From a checkpoint of a small CTC image transcriber.
Model: 64-pixel images, norm batchnorm, activation relu, depths [4, 4, 4], widths [64, 128, 256].
Training: 12000 steps, batches of 128.
Rows from block 6 of a small CTC image transcriber, named by matrix and row number. Rows with one number belong to one channel. Each number is 128 + 24 x the weight over its row's rms, rounded and kept within 0 to 255. All counts start at 0. After the name is the row's rms in percent of the matrix's.
Before each channel's rows are labels from the 100 images, of 14976, where the channel reaches its highest value: "top examples" is what is common among them. Only what is clearly more common there than usual is listed. The data: short English words printed on busy colour backdrops.
# convs0: first 3x3 conv (model.blocks.6.convs.0.weight, 128x128x3x3, each kernel summed), inputs 64-127
# convs1: second 3x3 conv (model.blocks.6.convs.1.weight, 128x128x3x3, transposed, each kernel summed), outputs 64-127

top examples: capitals; the letter m
convs0.63 090 [145 149  72 157 141 131 119  94 127  88 135  74 150 116 151  84 101 104 143 143 116 157 144 138 139  84  58 125 118 152 141 133 137 124 129 117 114 146 118 100 160  86 113 134 145 119 121 125 178 133 114 130  92  90 104 108 107 159  98 134 156 136 103 165]
convs1.63 089 [100 164 136  98 115 132 168 118 173 122 153 145 108  85 125 124 118 127 131 107 109 141 151 109 155  93 138  96  98 148 124 135 146  88 137 127 102 110 103 103 163 113 119  76 135 145 160 158 129 139 172 133 136 120 122 117 141 116 105 114 123 177 149 145]

top examples: the letter i; bold; small letters
convs0.89 104 [149 134 188 146 134 137 125 151 171 128  96 128 142 130 205 141 121 104  99 123 119 122 136 120 102 143 145 146 114 130 115 111 123 123 132 118 128  87 146 125  91 119 112 107 144 140 118 139 188 119 110 144 107 175 103 117 139 131 196 158 134 110 101  95]
convs1.89 091 [117  67 107 129 145 135 128 115 136 103 123 122 115 122 183 144 126 130 139 113 105 110 128 150 122 109 121  94 100 120 128 119 113 118  93  92  71  89 123 120 107  98 126  62 116 122 129 111 119 116 119 162 140 107 120  91 119  98 140 110 124 118 161 103]

top examples: the letter c
convs0.12 099 [ 94 156 135 142 124 133 138  98 129 120 111 119 151  99 120 110  79 166 118 112 147 150 102 118 103 108 152  90 140 120 127 138 115  83 136 111 105 147 120 147 107 123  99 147  96 113 127 139 123 119 124 126 102 116 125 108 123 176 137 104  90  88 159 129]
convs1.12 101 [ 63  99 107 148 172 148 132 174 106 121 177 127 139 146 122 146 120 127 161 108 124 123  93 203 145 114 136 138 157 109  90 140 139 123 165 107  80 153 136 119 126 114  91 110 127 146 163 177 137 152 118 136 110 134 103 183 135 127 124 121 175  57 129 126]

top examples: the letter w; the letter n
convs0.86 108 [115 149 126 148 143 102 112 124 125 152 145  92  96 115 140  98 149 149 117 134 112 137  73 136 150 106 103 153 133 143  86 121 119 103 119 128 138 114 148 143 120  99 140 131 106 127 149 158 118 102  94 137  96 118 128 104 140 223 134  97  79 136 117 118]
convs1.86 095 [121 117 122 134 147 137 123 127 135 142 133  91 123 109 149 131  96 149 121 134 109  85 168  88 120 186 138 115 102 152 155 145  87  84 111 112 133 103 180 150 133 140 101 154 119 180 141 112  96 109 141 120 101  94 156 123 102  87 118 157 159 130 120 110]

top examples: the letter c; the letter k
convs0.61 093 [128 139 124 142 115 117 128 119 142  89 120 103 149 120 138  98 143 132 122 167 135 119 156 137 127 110 111  73 169 112 129 101 165 147 135  98 115 151 123 125 113  89 103 137  56  54 177 155 159 108 119  93 114 113 177 132 113 129 149 101 143 107 134 149]
convs1.61 103 [109 121 154 166 121 155 112 131 187 126 146 106 120 115 137 132 136 115 168 130 115 109  98 134 138 119 187 115 122 150 121 134 115 152 133 106  95 115 141 158 122 122  98 119 150  30 142 107 131 128 121 160 136 149  84 118 141 131 130 141 100 162 136 128]

top examples: the letter c; the letter i; the letter k
convs0.19 088 [138 162 138 126  97 114 112 122 128 162 143 154  90 159 139 114 140  89 137 124 122 137 113 115 139 125 119 111 168 136 121 160  83 150 118 133  89 162 114 123 153 142  67 140 124 123 126  83 130 142 124  87  92 145 163 128 147 125 133  76 135 111 153 134]
convs1.19 083 [ 71  90  97 154 156 153 146 157 149 123 126 139 117 148 127 132 119  49  92 121 151 119 102 118 106  82 170 101 118 107 114 140  85 126 135 142 100 112 146 125 117 119 114 132 118  94  76 137 105  71  58 136 104 170 120  94 118 125 170 131 161 109 165 126]

top examples: capitals; the letter r
convs0.68 087 [128 146 213 122 118 124 136 129 100  92 105 142 132 103  87 126 104 117  95 115 126 129  91 102 130 154 133 195 123 141 104 124 122 101 112  88 137 131  84 112 119  92 125  89 167 142 121 111 161 123 109 107 129 101 104 111 119 125 139 165 138 133 119 111]
convs1.68 093 [ 84 109 109 138 131 124 109 121  85 123 122 139 114 101 159 115 107 128 126 145 174  82 128 110 124 121  98 122 133 142 141 136 135 104 139 161 161  71  97 134 187  89 155 138 116 135 153 142 134 111 167 103 151 113 132 120 104 121 121 114 135 108 150 128]

top examples: capitals; the letter m; the letter n
convs0.15 090 [140 145  99 130 128 106 141 116 183  97 145 183 167 153  83 120 114 112 130 132 142 120 123 134 123 146 101 126 135 190 108 106 110 118  82 168 131 122 145 120 160 126 115 138 129  99 123 125 141 114 141 154 111  84  94 124  97 146 146 147 104 161 125 167]
convs1.15 091 [122 151 154 132 108 114  85 106 104 144 103 104 121 148 149 153  73 155 165 109 131 132 170 132 120 126 131 130 103  61  98 119 105  82 108  83 141 118 131 110 134 131 126 139  95 144 127 124 130 123  92  83 155 134  78 134 172 117 106 102 139 124  98 137]

top examples: the letter w
convs0.77 102 [117 118 118  97 129 108 123 158 145 150 120  99 102 132 139 152 144 116 116 174 118 112 133 148 111  78 143  69 141  85 146 129 155 155 110 134 131 148 132 165 122 113  81  97 105 136 162 100 144 162 110 121 117 139  93  96 116 131 104 101 104 150 117  85]
convs1.77 096 [156 143 163 156 108 118 130  73 122 113 132 133  89 133 103 105 141 133 121 110 187 100 154  64 149  92 150 103 121 135 158  91 132 125 119 101 142 167 118 128 167  99 116 142 133 139 110 111 110 131 125 146  97 121  72 112  93  90 115 135 110  99 148 123]

top examples: the letter i; the letter n
convs0.73 106 [143 104 113 156 128 162  85 125  87 141  97 102 138 114 128 129 141 108  93 115 131  99 133  96 109  99 155 131 119 135 147 138 123 136 104 151 115 139 199 139 128 108 102 102 118 135 111 101 112 118 113 170 145 168 129 103 108 180 185 154 110 131 110 127]
convs1.73 095 [197 144 122 132 142 117 128 110 113 132  74 128 119 103 132 115 136 140 149  91  85 114 143 102 107 139 147 101 110 129 188 107  96 151 122 145 152 141 155  82 122 113 130  97 135  85 128 106 118 115  91 167 121 122 106  77 160 138 157 128 111 130 137 105]

top examples: the letter c; the letter k
convs0.106 093 [111 113  92 124 134  94 178 129 106  70 128 122 130 162 133 110 113 119 117  98 114 112 125 148 120  70 186  74 192 144 121 124 127 138 148 109 140 166 133 116 103 132 124 139 131 100 165 112 133 141 112 126 103 138 122 121 134 104 139 138 147 147 120 121]
convs1.106 098 [129 157 127 120 105 118 108 105 166 115 101  48 195 140 129  82 112 122  89 129 116 153 121 127 132 155 141  74 148 121 158 119 127 159 117  95 118 144 171 170 119 162 104 135 114  89 150 119 132 140 129 102 137 146 113 141  89 149 167 147 173 137 107 117]

top examples: capitals; serif; the letter b
convs0.74 085 [157  86 114 114 126 129 119 142 103  58 128  95  98 121 145 136 144 102 134 130 106 115 100  84 127 113 109 159  94 128 126 107 120 108 120  66 102 107  98 145 134 116 101 129 126 173 161 132 130 108 109 117 124 128 119 114 127 136 136 126  74  88 135 114]
convs1.74 099 [147 135 129 118 133  99 157 129 125  60 100 137 153 114 102 140 114 156 131  99 133 112  99 150 110 115 144 113  83  94 135 142 124 127 130 147 121 180 116 108 163 117 117 120 113 103 128 153 119 136 159 121 129 103 129 126 132 153  31 141 137 140  89 144]

top examples: the letter w
convs0.24 098 [125 100 142 133 151 127 109 136 144 158 125 108 133 107 155 149 132 101 110 126 132 109 108 136 108  96 119 111 116 128 142 116 139 172 123  74 141 156 128 135 139 153 168 137 122 172 121 129 134 133 147 139  83 139 108 152 126 102 142 166 129 122 194 111]
convs1.24 090 [ 94 113 101 107 118 108 127  99 135 144 135  98 113 125 130 103 140 115  98 134 124 104  78 131  93 113 197 112  97 133 149  94 117 113 132 114 136 123 145 112 124 160 110 132 113 179 148 118 103 106  82 120 128 156 111 151 105 156 131 105  85 120  89 138]

top examples: the letter i; the letter r; the letter d
convs0.122 086 [152 141 109 143 139 114 129 180 117 106 120 135 144 144 114 147  77 123 149 155 156  94 144 113 131 157  74 170 113 132 148 116 145 127 116 141 142 137 137 114 112 108 144 150 125  93 117 144 122 128 123 130 136  63 137 111  91 148 163 193 102 149  79 148]
convs1.122 095 [158 158 100 138 111 120 146 141 105 148 160  87 115 137 114 161 147 154 175 125 133  96 123 119 134 116 103 118 102 137  92  72 102 174 138  97 150 139 106 119 104  98 127 101  88 141 146 181 134 133 103 136  93 131 210 115 170  92 115 110 137 160 149 132]

top examples: the letter i
convs0.107 110 [137 134 115 140 143  92  97 120 109 141 119 151 150 127 217 141 157 108  87 118 104  95 194 128 129  92 140 107 150  95 153 123 129 142 134 117 106 122 157 138 132 100 131 114 154 124 126 132 189 169 117 107  85 143 146 125 109 120 201 117 127 117 148 100]
convs1.107 103 [135 141 102 123 119 111  83  98 111 206 123 112 101 152 186 125 105 135 132 102 144 132  84 109 118 168 125 146 116  83 108 151 112 132 145 125 151 136 151 140 109  94 106 148 120 142 164  86 135 149 127 194 133 170 130 110 138 169 115 112 116 137 124  92]

top examples: the letter w
convs0.59 090 [118 129 110 101 135 127 116 124  89  80 141 165 111 137 102 146 142 102 145 123 163 103 124 130 102 119 146 110 137  89 137 142 142  92 108 108 125 157 140 114  99  62 105 119 112 124 114 120 203  92 139 125 125 129 151 163  83 117 112 107  92 111 113 111]
convs1.59 096 [133 131 119 109 123 154 114 135 117  78 141 239 132 117 125  67 130 135 149 136 118 153  92 119 129 139 104 116 149 103 121 114 137 101 102 134  79 114 112 128 130 125 165 115 124 101 131 100 255 127 114 118 127 153 141 134  97  92  98 129  98 111  99 110]

top examples: the letter i
convs0.51 108 [136 140 122 129 124 138  89 132 116 165 144 104 143 110 174 135 113 115 110 115 108 135 132 101 135 133 125 116 132 126 108 101 124 143  99 112 133 144 111 127 126  81  96 152  83 122 119 149  99 124  99 111 125 155 152 122 137 106 182 187 135  98 136 130]
convs1.51 104 [155 115 157 111 113 148  90 124 154 157 106 135  96 123 176 143 176 141 149 104 142 130 117 106 148 130 124 132 101 126 123  88 124 145 142  93 163 101 153 112 179 177 100 129 164 139 138 140 106 149 111 146 152 137 155 124 127 124 125 167 132 151 132 116]

top examples: the letter w
convs0.85 088 [182 126 160 112 121 152 110 152 140 120 120 116  99 162  95 152 145 148 137 131 126 109 144 105 127 155 112 108 138 105 127 125 165 113 155 148 126 161 109 126 106 150  88 142 100 120 104 111 136  97 110 107 117 172 124 174 158 114 160 134 110 121  90 129]
convs1.85 092 [114 106 150 123 107 186 113  89 107 121 114 134 103  86 119 139 127 106 101 110 117 125 115  85 165 108 135 127 122 119 127 105 108 127 138 146 112 144 112 110 125 116 143 153 136 141 115 116 118 106 108 120 176 123 127 146 168 131 143 107 127 139 110 103]

top examples: the letter w
convs0.53 089 [164 132  90 130 153 130 104 113 137 102 164  85 105  91 119  96 121  94 135 118  99 140 172 175  99 135  91 104 119 130 119 131  92 130  99 129 108 111 143 112 131 104 137 132 127 114 108 129 136 118 148 108 106 130 120 122  88 106 128 100 151 165  94 169]
convs1.53 087 [163 171 107  90 152 150 134 120  75 130 128 155 136 133 121 138 123 109 145 118 146 132 113 117  99 116 100 141 124 128 124 143 180 148 179 144  94 114 116 122 144  73 159 189 169 115  85 125 114 149  99 111 102 129 162 142 122 152 152 108 187 104 121 140]

top examples: the letter w
convs0.54 108 [108 188 145 169 151 133 116 107 159 112 120 109 113  96 160 113 149 156 137 146 125 123 157 121 142 101 121  91 146  69 128 133 145 184  97 137 123 153 115  95 105  83 169 136 112 106 162 123 128 118 144  81 109 145 108 119 114 129 108  91 148 151  96 106]
convs1.54 100 [120 141 139 137 204 145 104 131 129 123 126  61 126 171 119 152 110 128 180 114 151 123 129  99 114 156 135  90 138 152 131 179 136 111 113 152 138 145 123 147 128 128 125 113 108 117  90  99 149 163 137 114 131 129 112  98 107  94 143 157 138  84 115 131]

top examples: the letter i
convs0.33 104 [137 140 167 133 153 161 129 149  86 138  67 149 142 120 135 134 152  98 136 136 134 109 128  98 124 131 119 185 119 134 164 140 118 121  95 197 141 146  99 154 128 158 125  99 116 108 121  61 141 102 123 132 144  92 118 102 140 124  94 139 102 129 112 114]
convs1.33 103 [116  96 107 124 115 108 139  93 145 141 122 107 124  93 137 105 130 129 147 127 169 155 119 114 126 157 105 144 131  76 169 110  83 132  70 117 147 132 127 132 107 117 127 113 141  83 116 110 135 125 123 103 135 124  96 114  97 143 131 116 116 106 114 121]

top examples: the letter c; the letter k
convs0.94 100 [139 121 158  87 109 138 149 130 117 138 119 137 143 172 139 130  70 105 109 133 130 155 125 134 132 119 150 101 143  99 114 132 104 185 127 109 143 100 106 115  97 140 129 129 157 145 120 113 121  99 105 154 141 171 143  99 128 138  79 125 114 139 161 111]
convs1.94 100 [106 128 115 104 143 132 110 133 156  95 123 188 150 139 115  92  91 112 134 134 166 168 138 160 125  92 142 118 121 122 111 130 117 167 144 140 170  93 131 121 129  84 180 104 155 159 106 121 109 103 185 135  91 102 100 119 100 129  96 127 167 139 125 115]